{"model": "contrastive audio-text model", "dataset": "phrases spoken by 400 fixed synthetic voices", "train_examples": 39062, "time_shift_ms": 50, "n_mels": 64, "hop_length": 160, "input": "log_mel", "spec_augment": true, "win_length": 400, "tokenizer": "word", "vocab_size": 208, "loss": "sigmoid", "embed_dim": 384, "encoder_arch": "transformer", "encoder_norm": "rmsnorm", "encoder_norm_position": "pre", "encoder_activation": "gelu", "encoder_mlp_ratio": 2, "encoder_head_dim": 64, "encoder_fused_qkv": false, "encoder_bias": "qkv", "encoder_qk_norm": false, "encoder_parallel_block": false, "encoder_dropout": 0.1, "encoder_inner_norm": false, "encoder_moe": "expert_choice", "encoder_drop_path": 0.05, "encoder_num_experts": 32, "encoder_moe_every": 2, "encoder_expert_mlp_ratio": 2, "encoder_experts_per_token": 2, "encoder_shared_expert": true, "encoder_subsampling": 2, "encoder_layers": 8, "encoder_width": 192, "encoder_positions": "learned", "encoder_pooling": "class_token", "text_encoder_causal": false, "text_encoder_width": 128, "text_encoder_layers": 8, "text_encoder_norm": "rmsnorm", "text_encoder_norm_position": "pre", "text_encoder_activation": "swiglu", "text_encoder_mlp_ratio": 2.67, "text_encoder_head_dim": 32, "text_encoder_fused_qkv": true, "text_encoder_bias": "all", "text_encoder_qk_norm": false, "text_encoder_parallel_block": false, "text_encoder_inner_norm": false, "text_encoder_drop_path": 0.05, "text_encoder_positions": "rope", "residual_init": "scaled_by_depth", "optimizer": "soap", "beta2": 0.99, "learning_rate": 0.003, "beta1": 0.95, "shampoo_beta": 0.99, "eps": 1e-08, "precondition_frequency": 25, "max_precond_dim": 1024, "one_sided": false, "adamw_lr_other_params": 0.001, "max_steps": 7900, "batch_size": 256, "epochs": 51.8, "lr_schedule": "cosine", "final_lr_fraction": 0.1, "warmup_steps": 230, "weight_decay": 0.2, "adamw_weight_decay_other_params": 0.01}
Rows from block 5 of the audio encoder of a small contrastive audio-text model, named by matrix and row number. Rows with one number within an expert belong to one neuron, the router's apart. Each number is 500 + 40 x the weight over its row's rms, rounded and kept within 0 to 999. All counts start at 0. Numbers have three digits each. After the name is the row's rms in percent of the matrix's.
Before each expert's rows are labels from the 100 clips, of 14848, where the router gives the expert most weight on average: "top examples" is what is common among them. Only what is clearly more common there than usual is listed. The data: phrases spoken by 400 fixed synthetic voices. In brackets: how many of the 100.
# router: router (encoder.blocks.5.mlp.router.weight, 32x192, trained with AdamW), inputs 0-191
# up: expert up (encoder.blocks.5.mlp.up, 32x384x192), inputs 0-191
# down: expert down (encoder.blocks.5.mlp.down, 32x192x384, transposed), outputs 0-191

# expert 12
top examples: reverberation (84)
router.12 095:519477530552524510505453392558513460500518516570505555570578578546525495494486508513538477479537448465505420474489556474546436510476489514470565502472455508435469425428520487519474516541424533442453531563535489470463582527442503593541526500593528520537477549512520523491514483482561518512512544489393518459488473518465511567508477428480477515556518478458464475520476462514460496565412425466482410511517519460533481504496468500518547499437428478468505464478502460464480454467532461464471427556525479531563460486548509483474464466488480558503508459457514497488521527478473426511
up.2 108:462495656502509481575564457486455454599540474520478521532500538535497542530538574495459530445537474499479468491495472444483469479479558550559494556487511576509465464514467554450594447542473464428478453524543425505504596554547504512512500524488454484535500526564489481568453518499483518525493468456476498492532463491511500490514521513545524543468447504526509567564496413577466567527518487543534514472459460581477520520517489556497490486484508530545494476506489482555469446477546539542521528498533587445535528491534559531473578507499485493520469507536513504563500528509533602446
down.2 103:465522466454459536476462506485545499451527457464527546497522431506568478495524572493442601493445415539511477484487529513517537562436527532465478525444469461556459502463456547469531440593537511530496590467542504531461492452518461472566493517492574442527453530442425526520507526437530489439489517508508487485438527451536459484497481512478506567497461538506495561466540480454575414476456465477446397473475469501463464518426483491529459549493476506562543525515474519544490505476538471474474561526465557526504451503447427581467446553465522502488454544474448493499523430513531499532
up.3 102:490517514489474533451408442522500460486554470464527472434508486454530549477506484556537461485525552517440479465516466481415450449586410530521553503510468588529495420471510533534416530476454529515498458507535501407478470531491518485511474531499463596525443500519540545501478514526496579484462459499551483502513534486467524496485477562519493495449487444520489488432477445509497517464538485467452557432519467563436480497458525493488487552564491534459445521442502492487514468522539556497477535462481556530419512416549588413494426451439502481458462520495473463529459497464504538418
down.3 106:495516524527541542551530520474438546501524476477566534410536508460498489547402474435513532465495567474524491451514552533560489508480444461499505526422485513409463412544475490498543522465506505508498511524507493492509465454536462467454484577522585561531434492399475437533517466493550443507573524515495446498548488476497524572542496379433509562513507523485441473457509466487480512538497535491469436455520560471498533468535498469528549493461448450497477553568525532491483516477459521516551514517498558518460469467507546607545539516574562455515516532481509445454480499538508538548
up.4 113:558442519472488504470495515482527464527547523494591540499464516562526482455467556490537442503568517508554488443473553518550540477564518463449505497586509497523552548458423462521448460478565523469536461442549528463545528555488485467434529438510555488459512489502499494459471475542492525518505465481514491493494539478568532467454508487482586437572512509537489480503565513550534505493427555584592501603544480529524439533475541547510569514491556482534503511503560474446479503515487554514511547459469389509475513494492434535576481463495520527466467446526546502442502512460575432525
down.4 107:592560446577484534460445513455558422534509563561439474515529481457469505593488532489453464509481525502498551462531542432486478515550599520488453534521528515512562548574508439496532502578517430477409500463512517516489471524521520470471583504465526514507437528481476527482529535450434514504501559454556568516487546522505486493427526483474460511527457516468546482496492535461449485460433457491473478515441479541549514466523491540512453431543503530490487491507457530495483452570436491481488520483537509494475475479451500543528573514545472466553475457566554593500531518525390483533
up.5 106:480515537490492453440496556461602503451464523480510512510506563534536487437509529549505463483533498523501508471567500507450473490460484491475490531580518520520516509515518504558546498458545509606523462492448488507446454426458487469461506469423416471475434546515479508534456476456443515482589499474481489524506478549538453528526528587478471482502603469534453508473404481499439443435576450469528528502575452451490510401480475501461494408510523475460506533496462516439530516495502457510513468462498444495484495497508424619511507508523482439498543445475513433468493467519548553522
down.5 101:490559459462502510529605477571463464455460569465430502468416490453532493506475404561563558595462527488552551494510482564569525540525538480517544507495419529484509506529557435519553551525545447483531506479475490463564468475576458489557446523421545528495442504472462517535531520530492494456482451531493508463548473480479444418498507541570498522559528568496547479545521553463505440563471491476439477476402402497510519522465541476476495510514488489479503532543458475466494482464459513501573530496485558501479579488503492474480495506467487513554552515488512494494507531462506579466
up.6 112:494546446537474551501521470395518508536478471482482465503481477410575479473480507472495545511560442533561499514562461501508475479551419511514502529543455524476526527503464512495485492523500513419454506519406464528516490539493360483470439529503513547495539481504494488559463569427437536482489504528483458502471433521510483516509583518463468492532504547537566459487524504510546504506482480434535488577431450478460502396483536451480564533497465610513565421500472517504477500513503438542569427554517488469531532553485530535501434484532503523494516486592494494466489513533570502477
down.6 103:533568443499494511444486517506438552438528513477514525510537447498489538518490553530516468445529548592484437558497556577479494488497476528475536454541553507524479480517552529464573527441483577527482559466542484442535542474460473481526593509544497495436495480484422489491485448523513461454532533466459450480535459500488547619498486521457569484504498415512437473480444515498529485361491488452548503472555531531528509499480491529497449480512438461449530663488512555508454535504490441499505505492491508519526453554468507550458497471527511548515462438492517506507495454508473526533
up.7 090:528510438411496451469470524475516488499485505481437496507467503436528556454404447528507516545511483556457490504562547585528445524494519482465460508513446494433450566504510555525538537497484582480479538477493437587485505469512447567476497500515463532506529519523493473524474549481538503477541454521461511444495379562521548543502469566481515532527544533513508531535476492536534485557478470580549546497465476482442531498553442555457439555455440523605592433563532542502530535418526534534484456504543550515437545492516467520491469477536472556487485510502540469439507506527463476499
down.7 090:465556426534543433495546487509519459489546446528525480469552484537499471505444513462528500443514451564555384528543470556499503505488534497509525554496522506537495452558465487590588493467460433529484557532506510458531510528417541406479472511478542575492504503411438502445535472460426560462476532519465506521424568553517444503489553490432492513397452524551468459541556494509462517513529516464488497488524491506509460501545537543535505447441473490460471571486467466504437541531447503478512510423452449513537515471466488503470502439509481514507555523551533453480492442533490545446
up.8 099:452475527527473544510528450546486482495535513435428500482497476570472540548424499530523546536494484410519481544469514446522495480482432520518556441629526484542538539490542513470453507454485491537522459509513552529564456508484565477513529492549466564408516476587541457499484521543481430447478516488478478497489528452527593462496492425447502510481451560538479533485547526543508570453523492478527571480535520537451525463553510457493488508551485526517572421538498474526493490472509473478429430468427486474518532473572531517473493467538423498493502458506529459439439549418561482492
down.8 102:482572532596448510478428495499456446517535514501500543453501441482524535529515508532509489470489423518566560512523470483472543491482408482557489463552503514484514534463529560475495404498460448512464505499571484476543498577532577501543530503518378499535459539429435553480539529544474449482528522515508488517528507553561530525510510472543485538528497451508529434503469517421552467506492435445557529498459425434513498453493473495470502496435434512489543506491489536367438423499449521533497450496523507488491559446529563484508595468494511504513517544512514531508462474512461535539

# expert 24
top examples: reverberation (85)
router.24 090:486475520496444437549498486520578556502520468459459438437469446467442537540469463539501422503499468481529506541514511468487502555507436476591469516507500473506472438497506428545484519476462481523522441528557503463446481544475546534498545487540449459465480513493583491530495554487443537514535429489555487428466469563522462515485428592534489483559442553466428513496501473444444551476522455506576488523536449597502463537519477457464499452581555421445454516485481482532430486508480483454445470494525429519472411457484524473522541529462517489483424524552450521505506529521467513514
up.0 086:475501561489537500506504469460443461507559463507534504511495475513496592473487468567477538602552473561458478541419516459383522508541578524448468528500433503482521464559487490486484595438442499458518475446476498421428529561480467506544441513488424549473507562469524541504509501497472477453497552527508476497507529460516497447530498530557537520429542431486533626517468520466505460539575437484530527516513533538550578478460476545441489499494494421532502451450526515511520507524612533549528492502515461526505570548496521546499486490503516538501545528504523519486524475519508499559
down.0 093:436530521457503523506501460510541522524424486521410486397480492529517505516476494460525510455475541467493493476526453572450498541553435517459605529564555463516505580507540454465455505590475544440465527483533488519500479440574489490542497524439483507539573502486435506494414617520519504478443490521509503526539499522505506532519562478414488572483479432552500505457500543525472502436529503560504489424531563569528500473486479508451538488497541502469538447556479443457418411531496506538532534488477547488552440479484530509455501498553462523470434486470487461503476460499500545455
up.1 090:545543468511506475452507507572478542505505552504485515497532502556532480480502516548475531438577453420526528577539472513457476539534539487513474481551527548438521550479519539544503546552536523494523429455608529522475499535499556435554504499483545474552494479500507450523509526537440522473459439448527505510413480492520453534501524467558528499563517510446495496500407504528447502597413477472524527537533534532450465558502603515485530521477576458544477435554490434493438500561557479483467504433469506482515509438508569511443484564545427538467509462459467512477449531459518545479
down.1 092:472505468494504453473507403462448479534448447480535465522485416465482461450510515479582536514512566530454463445557469532573504479558444497478507572412550503477486465427504508469588525453533496517481518504457482456478542465560460531522494484516450487502499485480576480518521487451488450521505520442513468493565522506466469465486567533496488510530503541510550532579572530475505490388513505550502503439501501416518556532494518522552490496437442496498454468516595461536452531538481520553502450561535521464526524546468483498518512435504513421541590556522519532542449421483449546479
up.2 106:392599490457578505493459534534509479476515497551463499463501481461504520481468497498537462550446465455507531507498461436405544464591569486512568450481400494476484512467467592519494483535533484482458478515549457470488467565527487477484507508527585509489514448519545405535548504553495532523485507460544518476503498468491461486474470525537586424438502460539502505589487474523480484520546430441535474536512527554507585523450474562535478444466505519532509535532464545529523511565461553482466563502463505476438444485485588478492441469505514492521496506423469465449456467465488471496
down.2 096:510433554476481497465502461462459540544527434453518477515481541473481454541543450496494480457579519546522491508508497589551469490420450495489466518486620524532514500543548448448520503478495511539534521470542503491537562442518505586500445500565436425473506554475509532512445472538533502446471483503463522517501480494503521529553590514515481639478486558499423523515496524495513446427504531551483584455440527403438486522519480446473495543515532440511479466471534488546483490427567483533539451487478482491474483519476499494491535508494465536512491477556530567582531520472538514405
up.3 099:471466542535556455542526446521595518491485494518503503511487532533546449500448450547562482510532505476405538513541470505521452429476506495445548485507460441491542521534466496528525535506482496577505521529579586513506463442440503615519460520513491473454531447542468528530480558549477544518463534444519493486508519486538483476546575489461559493420530495505540477434562432468464422469513510470488494518475510496566478536484418479504488492427533497402483445445407522532524502497556519418503545535555549504530487558459488573487460493536512488536524476490547512585545521441484512511
down.3 092:601500530567501493457515507535528568456467487507514518480456529469474540487543469506506564514518466457517518437448444546525484512510516483502495543488533450558450500508496455441482531425501480495516533511550454476515543499538554508450534434466483475499551529522459445578470469412607488542517490468439508475543499472486424434456483424527517529481526517571547532530501481563499510524444536474541499469513444558558563576483535545483380546546455566466561524490472524511469443523481460510485510475497463540474487505524522453536501470441545566550500533550471479533456497448444526396
up.4 078:388569500595499442535461504428483489511511486479506450483458521523534467449488537446455515455532514460539530485490513523492498459469548539512507495539539516528493523436449517451392581473501512460485491472510440493492490486433509501422552549518439526572445532436525525491539468490452594448549523517447461474443493608557488548473469487499595426488586501520522517509477469481512515513443540446474489471432462505554475491478512505478569538500531522494496499465472592550456475495541409497541540513466541466535504488521503545519569524544505507532506503538437500455439490506530452496
down.4 075:530527464499478484455508417504475507550402525504537464462485470522544486472488482513509518518501458541534463512482561460532408488464558461528547532462521455568543524496490499546479529463449519488549546535538483523502546463514516461521539531559543519520498497507414526552420418503517525486608515480485501448488531463439405502483411532460485520449534543458489527499503474479535506522549508471536495481494470482571573493443465513473528429490552503431526515517539490465537404459497536472502470478477549569414535496407459501523537496489502464491539521521515476455603576460496583430
up.5 098:515496434528413543399600511491483451505492515501485515466501448487464535511435567533469505495479456522524446545595488484463471494536512448573481504523509580520541505454506503452546472491558498537491492512527437509541448496532522514508449460519464495496496533503434441477457570555513560554451480541493483541424390547473559513426441496493493503459524442509506454502571541449432525467526537517488535520491524515401481488449451530489559467542486481445487472486502520523512487574470567550493488484416485497524495536517443450567443521487475443515490445532423544500571501502486526518
down.5 095:473539501489518466461432419479421535536533435564507472506566481502522497522482492464519514540480492571496484487500577494527506519443529504391515530523457514541518502528523463505503590467462495469443459474510511479448585475469526457536554600482507506528550499532579479504464542459469481496574529491472537471523537477475546538521575462537475503502546495504499470474481534534545542507495437473549473498509530529561547510546514535546498539441463417607453595516558550513515512511465485510496443519534500539487551466480489538534568455524519633506535549555507519501461403459514509487
up.6 091:502496512500523480460543504529510487507486401407465568520529512485443495459503463552524506494538481463542477533434531587522495528469530485485486511529500455488541548525478447518534467499499481459454468479477453488501481523591498504455514534484506537589527560448467557445506521525494456506479455487545486475532415521456479559537542449528513486553423468466478540507546445589543556488538496496527514532490514564532524537535516610517491581505498497439540428472579532562475465507504580502505536561486530560456495530411459523482509561581491472513443457543461521545521506573522585461
down.6 095:508392444527489566507514482507472498530448459543484464480543522549613541530470516485481482526455489564497467508520462432526512507535529498502523465515551580469489425512548531506436523432452473514493548460445499474505429483464476502533419447563559481513528480503518503519480434522511514448535551436456551555524539530546549502488463479483453601521537516558600462454503506500437448519466448511577495438517516478474418482457526406484500472499493456547504502550541465433559493481472465514494496495569481456504549477506515511530511477500483556454447572514468540454446442456467469516

# expert 22
top examples: /ɝ/ (70); white noise (44)
router.22 095:479499498515531502545456469454462510465461422565538578458561516519539433489555476498509536538546486473471478538452497451537462519520523535601469562489431470533489419462528490483509482507508439497514482494455463413449438574437489513541564497466502549488511515520540574505502457582553513503518526438554491446482507488508475454506479437506502461483552512471523446504525490505491475513560514496477476464488500502503451446468543441524472367553508454450547484568468457590501525454502454479552552574501395480514503508546528517446503456538462490431486564474524511546454496528516500434
up.3 120:478451499505515550533425504542448417468532504522482562511522467531539520592558524521510526437544500485531497467500478533579560476526541516397463449475463529441512475417548462459506475459481510501468515497520465443481503488471488470522532552546539463529485447469455485457510481498482511503548483517499459568464552517470525503504506559488473505464469376524496556517529473508480562438462505502536530530516489519478502527465534489513459451482545468515471544531584549396428488508406412450534503466526553538435531456578482513592539506530428466483465520504429535472449526513559514466
down.3 116:502537477532506413510507516498467571503501515522496516517505503467510416415488451481518466542527514531528526525561575448554501578515495477539464476536496477558506465596477554553545497492445515492457433519426530499503560547441466504470492476547508582513411510504473433501443486480544510474447576531538495496486468548536518435487463485476532527510545495513496461409491486577539516468507452534500414449484520453490526499541501483453401523517461522474471489582462476497471463493504501476487523557482438462426517578505491633472479488563462490511563521560545514520434468508504468482
up.4 112:477464511561533544538483466521533635513590490560509488472578567453513463480547445504536496541436507524446512450562457431509478522495483469458527438424465514556461481543507438534573442511521506566507471564487465489502503532488509464426492478457463470486505467605509442490534559544529457508508505465599506447488444503425468505444525416521523432501525468501505456462467487552533481501465463448444528446554492513481466490511479505510529391516509481504522510517506521478538471446523450514494461449501545473454583458482463484530514496484520558479497541440570503520441467475495498505
down.4 113:520493516497509486518498538573465373504541467425491529481553491441470563476581503446464534507485478474481535508492449483490529440573437518525480547456483410441497524437510566438547571517485553495452466507586590528516515491529459519496503446528479559472507584477533510487469422496532509600514483515464438490535566524515504515545513569433444449537453513424485526481490505500484484484430526475497469545476511403469525501503467486517417569534482497514464578524419539513449564494474488495472568486521526531481533519537487522534510519458499482459496455526526468481538506520476524551
up.5 124:478460547464465554534526475522516545517544470528527471413483508508526502472478505472465494480524497520498507506476464549456445489474484513570542537607549496564575560499499487487463561401499470525496547452459500468486533528483478552527494574455513419511560563482509533455435475522518559550589470479418534480514519486510493471447495416438496479504571497493463526486501499536473524521486563545503453536497516507570454502568485561481445429480421468433424505506478449530520440512439492483593459485492553543493438463461498460528484548507513533460461455470541428489493516455551423486
down.5 141:471466534506527567552553499541497417541512485522485471540544481544504507518455498491466478602543489495460576479497479505462564529527492447529487476532584458486488540517475482525522584515471501447486460402505520455452488514559524546530524494456487416550526489452451538494440520499519528550521519576550448490536514519514548427495536485424415505459578568448458455456551538529526498512401511556464507581469529537581541496480455523509542530533474566455516479521467481506517454606531508507540546481498497527475475445539559493450489516498422487490484454451492464569469503514490542514
up.6 102:463529536539463538507513516541447451481450406484432496492502514450452507531500467503541471466503585481509520449456512550462504471526500488522512497493512462528450554571474459499475528485548458492501502530546505484561538499512436531527500563484485506470512512476529511504487446444539457480513525454520448526502497469463482471527495544453570552493541445533528429449510499557503467517459490494463470571429519593411530542537519493513498492507425591599536461485468495543482496470542423430444548464536467576475492448479521521502496602420483505486399523519573558486449533439516581470
down.6 096:473520518478568520512494499474512442530487507472543460525449543442585548463464505392566534481446508513532474482501505481481440522502514541497498541456467541520529456457467596438439419532453492539458526530478516425490449504498505437544509491485551463473476534506516504469448485582461494553520470508450543518531556482545495549448482522501502472521519482571541502545516491566504583463520544454464423421634596520524449508532550541502474502559519467418465508433531587462495470510476534498475510565521476500526490535468497483459476481539515494480536472470464492456484483603513521507
up.7 081:444535503513588497452457533505423496453496505451479525521535522516514513534452511517490507546522412497524526491540560594425544505524479482509516565547457404513496550485511553457467514516507466467470542476494541482446465495506513385488539420444534493462472434487571591531432454544534473548505495530436532455510451488523492518512502539512450446498505526530466515498487477535508464524503553582485496485508512475506523489583453535409532499455467556469508472501568515491537522545542530498542449481485584535496434459424468415576506525529548555487486560531449499556520507502462444480
down.7 085:552520528517513425539536531448526488505484489517547471484532516476512476516386490498470459424464520474482482510539495448458512523494559487478462543492526502593450530518596532523471512491487513458515475477503504436529425554503507567530523539521454517511470541472510530408530484442465555571449592529464541441498471585525568536488424552454520527620492516488452459485490484502481555484503407434445586526479491559503442555469550502475468448502500484471482504448533452573485425480479460469464506554529543515513532442548503495479507446547498471518478488516543495544515507477423503526
up.8 090:506473475462517451538505501497403451489510478430544501509418550521483495546508546512463482454447481529473466494501459474469548592453529514577449561467507519484515538457548562444459488496500472491519490422430585470459462480531514516520500574420535499583532445504509459551499498506542507532468463501453504531485528528451483564551531538586475536478436499455475525588470489528573510511452446552449491446469525480497496549528511486498497484552467479447532484487569496513516477528506395497485499456467555507549478472502534440558456459524480439564548547422535452580492502434531513506
down.8 093:530496494518548498451528468502569475431447482509535486513539486531577521451421499551602434513522498459551531511482440476529461489431558491457511476479555490450519496522565484464444472560474501445476512550551499583477543532429459560499459443499483499485544543520466488477512529506401506423570572516434486500533529548489542505492493475448493499476538521496529559492439584502585535502472500472548468480542446415558498523480568468494485538540493498455499512538517428476453537414513520503498502461515620505500508499510523453500492518526551546573526502478473499535491481471569567461
up.9 117:553511453466496492524553482470528501499510552471546523467413574507406540462452451504526514509480575492482473484469495471543560479500499493438528560512485502559443514536463429465448466471506582459496500445517497520480547572496490490495460530531519529463513487528521526520474440513467475460565444479445480473479427512487437514539533489502475477478502478474573422528479483477565471466450539567518488502510438513503468486536408471489507475436477481499542455420480494444408508480493457488531460528496470475530430432393493534501545572469534567439448522452496525522522425570452447428
down.9 116:491548477550539482570461489525475489498503514478495437566500566471523516549517503483498509501508558539600459476506513533504526510548500551468484455530522475466467549467477483474445523514402523526496468539470428516469468481455472534487468559521495528396502510523531530521490474518468511460499486483498512526456472467503513426459519500536501482503422565463481515521520511456488453485529428504464416577542564463524541486545516468530401542534474554438465574577419463554533534536556526546427493505480465517454518507421464519484395497439461595539479473509447451513482547514454579457

# expert 5
top examples: reverberation (97); /k/ (89); clipping (31)
router.5 105:518496405502548577500516503466493562551468526564467456453538539500603491471499574516533531497541488459520512510511519515438478525494487536527501496493535510531557556505510529460467536493429443428505526488488512550512459508424493466523513543547462517460515436466467462481534467456451474467502527536486443553517506511462532527612503514477572518554476526560468478480516513531470461496463507530608415642529481498459522512491534525512548541604505561516472556490511569509497505513507483475592511464512577474487551448540496504456435558524462503476503471500542528429469544515517536552
up.1 116:528541472455585587502464448440516476531545518385529527540453491503527504580525505536483492500500500478482577433553534426489485445521495494498594548531552553507501531474525547488533562488494470425402555501460480479489495463513478454477534517510442542424532471547544523458480519513447524530521545524520504486458588452522463557521436504525515523542521502451530483562513538481465548546480477559553505530499514492502549479528513513490572528498505514574423506563514461532471493510554452490540444479497505498515500557448511469514406443558539415477576471468562460456529545491494472496
down.1 119:516517431513507449406490533500569500538452502511447510480522508452499553507430530455507550480529495476553485508488526493491467491463537507489478512582501524495485458483524415554476505559479423491507492485511484544493399510472533556562441535493482559597442470478458523576495424403552528461503499563500459534437508509576440495503531481532520542469523499514486495471442484573519547523536520541463497564497519536529550512440551471485578534545449468442508498484495429558455418536502621541445480515526547513529477462556504531457519494562497497428527509523472548462492483502486533542
up.2 099:418488457497521434465441484474546448581503500507567545582536489503448483468481547459515476425504529504518461452463563486534438560543478494466536546534513508528515459522542463494539521571550516472512480554504516497493499536540469468471548478446513467575504529499550434499497446513519548449559492526541497531485555540478466478469537477561496461570525517470551451536519521483514561443565471398528447441463460558535461493445490533557555445421477541485484527544562464540463528530489499525503476584463446468446460461534479507544500484508438458474438431501458515473605497519503470468
down.2 106:474566450587470508471477479434533496480486480495541537461468489484492478497519512454506504566428443470517485463519545464440479453458566546536543503518479481510482490466505546457513476451462489523490490522485457479521511514523465433533498500538595551445487516540495444478488598447489502513481562460543491548516530497554443513439526496530486575440504546490565551442490516454479459458506514524536516513485513484558539427492455536538460437505470533481465547505357549631552482483482490540481544425485519505431409509531400497436482532451502504483474544532472510480555443515471499506
up.3 106:473550483473446538484481453512463475469523521472453511512432462582538551532430510508439415548469486526482495479533523437448565505519538515463503391484488479488488527504482531431478610560541459497552423480573489443434467573474464478467482522479490516470480474523529489535502531490427435493480586530472510571600534512526511524540446510512569481505568541502440457539569522509503505481513442469501532594490497462510519529577379444494472526498498525464498490469523508458504476498623477456521475446483528538513515507461465424485522497487490510484518503488477497501509447468490513470
down.3 099:532495448522542505485532505461479437543439480478500470544499501514432431469489517563504558499496513481505544509496512481553551554485504511511522506503508452560520497422532561503496541536506508499537554551596512473564497427483536540484555494528484431537443507563484503427573450544525592505462387516563521512555551541510496478550541466548494598477483450494536511460486503487550504483472512424523506515462528398553551427403552460523442517460518472487550494505465506548486460539489531523501536494413462545492495449537520502516511560544496522479490587528463483477505582534514516549
up.4 113:518489498419441467521492496485518531534502557447545507544531513481555414522475443546484539458528494498500576535547450558578498458509535500441553469456513508441454517481571490567496485469480499503438575494442555552552575504484471455472516509448460513507492518542553491532520525564472567489451519561551488508511521423435463486536478427518580513515498499513531444448540518510484541516519556500541475472477463509495544564524515430521432518453558576544494465500521439575446462462477441475526611490492539559499532502495475520483588468528512442485503503537474449449452537522541539483
down.4 114:493565417509512541494532513473547500472493521533531550441427489527568554485389487496528496455510491472484435492512502556415508517430495514499466522549616492503535443521445492499530533518501436427548506506494557495515522463469529482467493470495517527442504538505470435466488459490481465519429519559360467479505494481474445508518485493448471507588470510529542546521489540478497579504495472455529530498496437507435466533507511545543570487440469465452477456474486479512459485588522555459440417490526514495533523464459547431530473470506533491408442540471528488510521468439473530562
up.5 108:480551480535497541547507523547461472552443439481625505475453494541492496445530477457502450478505539505580568506485467500490512507558405530472472549457521500502411538519498522458444525545528492490477513504506519526522544498555453408497521522495530492488542468477409554518508499548587512572552454541466444467570425542453492492496509536453477517565553460509437513497521448478523482527536440552525518489518480462489544461539602490495453445454434457547527442555554475491526433470538503459505481523508538549482466454477485575511570500484474544497551489483530500512501497532457600469
down.5 106:465459502484489478527596506497497507554507472481541493555486491546582553533444481435482505517486504499474463518510463510482452429510460488552492500528550394495644452565503435543450509571491407513490528534437502532421479502449492531457464548474550500497472513492554550445479574562536452484534465518494515494501573510478522475476477490541500527490504554573405456548492511503523520422484501471515518538512576474455506474516447540482532517414540590555445550475533520468445478560530421502501487446478456509552535535485478524503466491549494485549487565490513481520532461522497541528
up.6 085:467468530508550507542485477455505498498485511563483514469532444542569488440488485552498496502541509525480461464510508487516524489511560475548509473545611478425485437418503489511498525447573560507527540466465518482521463504500435512555544513530551510493533467505571651514560449493441574470450501511513495523498497490566451515591583500482474479439472516574502515468516483547454427473507500497499536512415504544509485493536473464542423499461574548523478526498586443548520511568463444550573470519524585512465498520550533533490450533517489508495540524551521484436518548508561504505
down.6 089:567472511479507526493495497440524478504448478501535506479526449473437400527519503450548506467513433498489521489538463486559489457597497398416445482542489440507447548420495574434465482475415468452492458494499511490513497475482551484493500456454502462397511614518517485536494488476443531474561522403475526450495501487532499508543449520527562498393416546515429537490525531512528442493545536476472437473517494531546518481463594469540476502547449482544474612523494476529485526518471485494499580577495482548483508507514498493533542521482507472470506472505539484510512457503500526502
up.7 091:518504489453505458476458513463530522547506453478461445491472498510487486491479522426508494473490507573507471502453475401502541509445436431506540507470472466460474486489482522496526416454540507521524490511500481466464521444491543501498567558442528451508518452575577473494535502520441506464523496559484494545495502500564523441523512543488462441542523535516494507525563521521556427418446535376577514441495541491499446427538531439554453472514435562589557459513541544566523553454555517525540497537432496435494526550529504466510550512483511499468484522492532519449587502546548569548
down.7 085:472543433541470480531514496433422477518549515563515583556533491465474545463420466458530497429450483435486528517571525484509518463533486487531572487477544490462498562525576480438461476500496481411442465437556513489523513498547546424549493514521467501491489545480553481479520489485506514577488496419523542561509576487509551508462489444532491560479521458426489537533491498492493561460449488569512493481516526519530570568536455528484472446484505410574471396495438518519469459471448475453495519501510523480442415541449530496501535534531562492578543486551466509473471507484504481522